config.toml
encoder_activation = "relu"
fusion = "prefix"
vocab_size = 67
precondition_frequency = 10
one_sided = true
grad_clip = 1.0
Rows from block 6 of the image encoder of a small image-text matching model, named by matrix and row number. Rows with one number belong to one channel. Each number is 128 + 24 x the weight over its row's rms, rounded and kept within 0 to 255. All counts start at 0. Numbers have three digits each. After the name is the row's rms in percent of the matrix's.
After each channel's rows are labels from the 100 images, of 14976, where the channel reaches its highest value: "peak on" is the class under the peak; "responds to" is what is common among them. Only what is clearly more common there than usual is listed. The data: pictures of board games with random positions, seen at a slant. In brackets: how many of the 100.
# conv1: bottleneck pointwise conv (encoder.blocks.6.conv1.weight, 96x192x1x1), inputs 0-191
# conv2: growth 3x3 conv (encoder.blocks.6.conv2.weight, 24x96x3x3, transposed, each kernel summed), outputs 0-23

conv1.19 096:116151116125091121130122135098140105110150123075135085088146103122076138108122128088108160132107080104120074118139109129125093100157072123114166105079145115132121123122143134136185112205159102112174124121115121104103158107130161148153125124129092123112131100092108137178150138144115100133107163089158150129112152140161113124130104133117119127082141118099154139094119127118129104151126169138150083138115101121143142150101166114158127108117118101111142132128109152130148163146156060181103144108150141137125127173142141114148122131144112103176130122129136123138117104121114149133
conv2.19 092:147097127103103113156161140155131151101169168168147105119105142143124119
peak on: piece of the first side (98)
responds to: stones on a line grid (100); nearly empty (66)

conv1.50 101:107172103146118122131120142124101159135173090156171105107165144155118134124103084117148135151115105095140144180130113097138143119130124116155110136090121148098080129151106081099153121120140142111136088145131131144152130109099133108149134140109097135103144114127108135165126118084143130122091153095095166127118136103118153132127133110106121112086150144145142142166096156157134140108112168144116122154079138105138138134100126093095152131141104084101114155114157150114131070145102123146186124173107142128087159174103122096089075168128118112113147139148173122128141145114121142076
conv2.50 081:123107123088119116148139199105123122117123147135160114094097148145157129
peak on: board (98)
responds to: stones on a line grid (100); nearly empty (73)

conv1.7 074:146129116089144105127134129116147116136093108159135145163117119153130172123125108146127144138147183143112139143204154111092150159150125102131113118080147132124116136151158155130159140119142118171121129170192103122128159126111088106164111123116097109130123109145162116096140115116186102135135130096136168147167155110140118095160118155141134123103177125134113116148161141173097096116155132136106139112140124139123148181131131135116135108124094138131147188157151154129092099102107118112119153102130124121122084154122168128104183157103181153166117138104152155103108120131148135150
conv2.7 081:075123148130151109157108107121109122176114097119121125122069148129128135
peak on: board (98)
responds to: stones on a line grid (99); nearly empty (91)

conv1.13 093:142139124081138107123151129104161178123113162140101109180104123145136126148171131130155097158093136120138115121073112127136143139109147093110100107141156114127129134126114141105110149095175134090162124141161140081101114102171125103119085139130140119157089095087139127107124100127137129151105182158139146131139147113095153105129107132090134166148143117154128091137098103072151096089107145138114123129149123115117090105099126145108086156083128168106112091092155106131149157127145113089091138126107125112138075106128128140143152080151097114093089129118122124137127106130167129142
conv2.13 114:133132108115141163149144124083093123163131151123118101176124112135178123
peak on: board (100)
responds to: stones on a line grid (100); nearly empty (89)

conv1.81 101:192108115109146111140138139102115099112095111126093118097142143117111089184148098118129131194120118154141089116115124133142123117131112108138115164134162162199105117113126122118147118127096142139113093136123083119100090119097098139103149135130147103152100086124127141125115108132111157110188179087133113139160164111122115148144114110138197130116111103108090157136154128190109133130131098116138094138112161130116166121139122173100129137098101093120125123143148127108114136150164122145127140110121073103098129133131116155136159120127120162101086114123136074135111108107140108116
conv2.81 098:117076106121100151136139136152109157101111110115142084099155094099129128
peak on: board (100)
responds to: stones on a line grid (100); nearly empty (73)

conv1.87 099:121138109138116112118155163112117124149156169148129173098175139126129112090100116131137196122129119184142123101102159134132117149135127121114146133163155151146149149125161115144113126096107118154180138110160133153173134116107109122110136081103146126164109114181132156104114143124173126097133099093101107088104140134131132183128123176121147118163144167148119126167108108114158098097090167158120130116121145158135120168129129149129191073138106143142146109162115160099130123120131165133142104092102122132103133105091153113124145137133173148125136109102146149142120129074105139119
conv2.87 122:113110119144121147080119095097130108159109167132104097154105117141089146
peak on: board (97)
responds to: stones on a line grid (90); nearly empty (76)

conv1.69 110:182197117116101134119154109107118121081124095125072127109128091168114108107119140102134103173152140137116109113105108105095122120117092116135123166117142105170126122135083127117146161112146130130117149118131111118127125155150127132143120162097121086123133113149140107117145131121148112104191184121153124140109097117136064153204114145129114106157114139125116169161151154145118170124120111119102119109154165107103154103104112120133156147085092109115106094154200120116111111132143077148150111129142114118128155174123124132128136116101119103118125132118167095119121129111139165115
conv2.69 126:130127113133128122116110097137124096104116129155109123073104132129202126
peak on: board (87)
responds to: stones on a line grid (100); nearly empty (91)

conv1.44 101:102134135122135109160105116095143134169114090124141159124141123131119122145143122149145129040112096106116128160088083124088131084108116145103134097099091111127129116140110144122121101095106099128131127158132172092113149150103116132123084101181127101116125171139098141121137138108091145112102121138115098147128144137130109139166097170151114125141160130120093106127112155144142155140117118077115094151151135135181122132122120137124191152144135127140131184099121113116149118158126200112119133137139148130114113158158154126085142124120154145104132150188098195124125105148121129118
conv2.44 077:139095116118104122162143154111108134101096108123084124190115106115134124
peak on: piece of the second side (29)
responds to: stones on a line grid (100); nearly empty (82)

conv1.45 100:123171124121132107156109135095076081152180120120105115111147184184134101134203119119129138157086125101144135140108135133140133103131117116121144069130086098158097084149103134124107117128160085143127123167115117107145094115143123121118110156129120157099115121103117123121144150126117113180109084128186113127131104144118105110087103165117077114113137101197127160127121157105118185100094117106106133123142118150124149111137095110105110101105150149150158133099132089115132133135111161118129095144122135148102146127107124107115111116165135147149108142144097103131124156131134136147
conv2.45 069:117119115116108087145122151103087162085155111143146134151108154160156127
peak on: board (98)
responds to: stones on a line grid (100); nearly empty (79)

conv1.0 094:093083100110145165134150167116174085114138094094124123150124165123107112124130159133130169090138150121098172128142165144142160122169126125111157137137149133138131117155091126137130136109155157127155157175112153182158116130143114123115107155160083137166146133119112089141145193140140167179106146159117121170155104158182142130125119144130119096162108111170193176107145143121174142128132157143163122141151119112123141138137154129136098158150124110145115116161156144129114157139090160093148156103125152125109112118135126111121140117140129098141138170139124144112141104149140118106
conv2.0 067:152156122143139093149146191102097144145084144135108137146130138150109127
peak on: piece of the first side (43)
responds to: stones on a line grid (100); nearly empty (89)

conv1.29 094:087183154112110133121111115098092115155111078096110109122131104160118097152153089130120106141114115119124114130106106146131134139107116108124120154132097127136146114133081114137127127159114117087108114133153098092080129153132121100147113172151134144147128151115141148134127093155088126150157122129128155127108162120108207105151090157144065138107132138147130125098160146153115136158136170136153163112113161135134161140103137068119141143129083095137132159160171155123114126114110098131117147115112158143160158169133135119111097145146075139147150151168129165181129157144116153109
conv2.29 082:159145111106126088109140124129103129096113142084105130121100100102176106
peak on: board (96)
responds to: stones on a line grid (100); nearly empty (83)

conv1.4 089:154142137125134125153103132081123119124111119108141124137151124165104111126102112132095119141091157125094166167126164117110071121145164117110132141095136112189116141109113143107140107177087108120151090148133162108132116095110109081184169151122119116107126114112148149131166141145137160128181175130103110129140171151132148125165125113125152155158081152140136156147122108174118124140158151144155081141142097142147147156135137178112119127121162166123116104105153085118152119116154141126118171178163127125135140115145127125106106137175189126145149121091131142167148132134137133126
conv2.4 093:112172106095161086115121143137110134096123148090116135087127144146117101
peak on: board (99)
responds to: stones on a line grid (100); nearly empty (79)

conv1.31 142:113107103092129126119228143102139124106126103108086117145126143111130124108101120132126133142087106094146120132086113128162099101132118128131098142181126111143124106127090103157104101095166098138225119156153123141110115118125137130111176120107126132131143107167111136146150116144132095109130130175108117148161127124111150236125134125123143121189103119113137130107114116120120104132141129192131113128130123107150113152139162100117127103133126144092112121107142140123134117110157099125131135154149104129136117136131135130135144142179097100129150126113136095131142135132147169089
conv2.31 105:087089116117112159136125091097129148111147148153134106180115129139162131
peak on: board (100)
responds to: stones on a line grid (100); nearly empty (86)

conv1.32 119:171140129116112130136102091102127096117109109117091165086133108071089087100084117113134066188103099118128137109084107123132115103128083117135073179098116116157114123133165120130128111106107124131097148144136113137130114148104108140125131136131128112137130200101133103107105105131113117119130130117097092143097152114116103123177132214149139126126164157114102123142136127187098145096115125111124128116134143127145149100117129156116169087115154153127142156132167095131101126112133160132079129136134110141129132129134120093108109113101161134119111153156110154139124121139163098111
conv2.32 124:099087116111105125108123099156134129134115129095084128109137103138190128
peak on: board (96)
responds to: stones on a line grid (100); nearly empty (78)

conv1.15 090:123126126139118106118211140181151124138142121148150082184155119119130093095158076156140125136090163127118168152093144141143119078152151134129117159143115082154103151156122098093095128116135139160154119153118125126109107096117125158100139091121086124103120124136112137126163145111152134123123153187122175155113102114146103175135148095132123119159136117104123124158104110149131133162132141154135074120109131126127113126089102150118096131131165093150128125136153120152098125090103107101108134136115116148103129124125139167169133104165055125121114148126106128108123127137170151119
conv2.15 101:100086149116131147128142117098121112153141149151163116172129112168167144
peak on: board (97)
responds to: stones on a line grid (100); nearly empty (93)

conv1.93 130:116224106144112125116142178105146129111092102124088099161096126105148113132155096130124108146110117116124107154150084107156136115111099079113078105135124148113108121176131121141100151105178112131178137142109121144145106129175143122102114127131114157137103125155138128117127089111133129140140084206112139157127130140130130124124125119132122135167105122178106137126110122109145131120155109136133120117141120114181117137133147108084108126108125107111120141146172081167124115121085157117148174129096115137086131097128126116134092127162109134110143146173087110136116099146154083127
conv2.93 131:130093130115162143118119105111118127131168141162126135155112125148196159
peak on: board (100)
responds to: stones on a line grid (100); nearly empty (79)

conv1.24 093:161139115106131125135142162068106132164154134157131129103109117098134130102120082135084082111097123111165108102106116144097135145148110195118124147141093107127141138142086110158136132121124108094105155162113138121100122133151142152150091118145109136134106197141135141151148120126131116089108156168153112108126158142141146168147105133146139122127161124135139152148107133130101103125187155141122129146095137158163128106098109166110157128134112144152150227124147145152099078103132149119132172151128145144102144138132125125111132106083157105124125148158130175131124116159130158146
conv2.24 082:142080114111092120120128181129116119103073156132128114154132114125147108
peak on: piece of the second side (37)
responds to: stones on a line grid (100); nearly empty (73)

conv1.85 104:111223111119126110124100133115072122126093119118121123115159144178100121090157113119121148141098107095154099165133169141097163100158094113108147096110095150084140126151125113116138158166138089109126116148135147129155100083132090130106129153109127160105130121141144140115171156112103120126099115112161084141164105110150111104135134090142096132098156142129163162134112138090153151116151106133136121130108126131143092124097112108122109122146108083140164156158176188137131113125109109149119110131112105134101113127128114133151088127163129121149141150160160154119118134156141181110
conv2.85 088:131096108123132102114138161147123137129142132113140117097083160123199129
peak on: board (99)
responds to: stones on a line grid (100); nearly empty (77)

conv1.88 105:105159153125100136160132126114125090133145163127101109145158116157133170126111124111113126183125081113138124102148117116161150137142136144175123112116095122148126154138219136110148100110115052197139153155130108097123120162138142134140162108105143107151103142082186137169155114100134138128070153152159099131162103104129115099133138157114087112114081120078127135154165122114096140113131140145142131098095127133101151152127119136118116152131103141115110124141153140116125101122117143134072088140105111109144104119103113137138157132107151124107108139151144133098126165122131125115
conv2.88 091:164143131139183152136092128113122143142079162140129108085129122109119132
peak on: board (87)
responds to: stones on a line grid (97); nearly empty (72)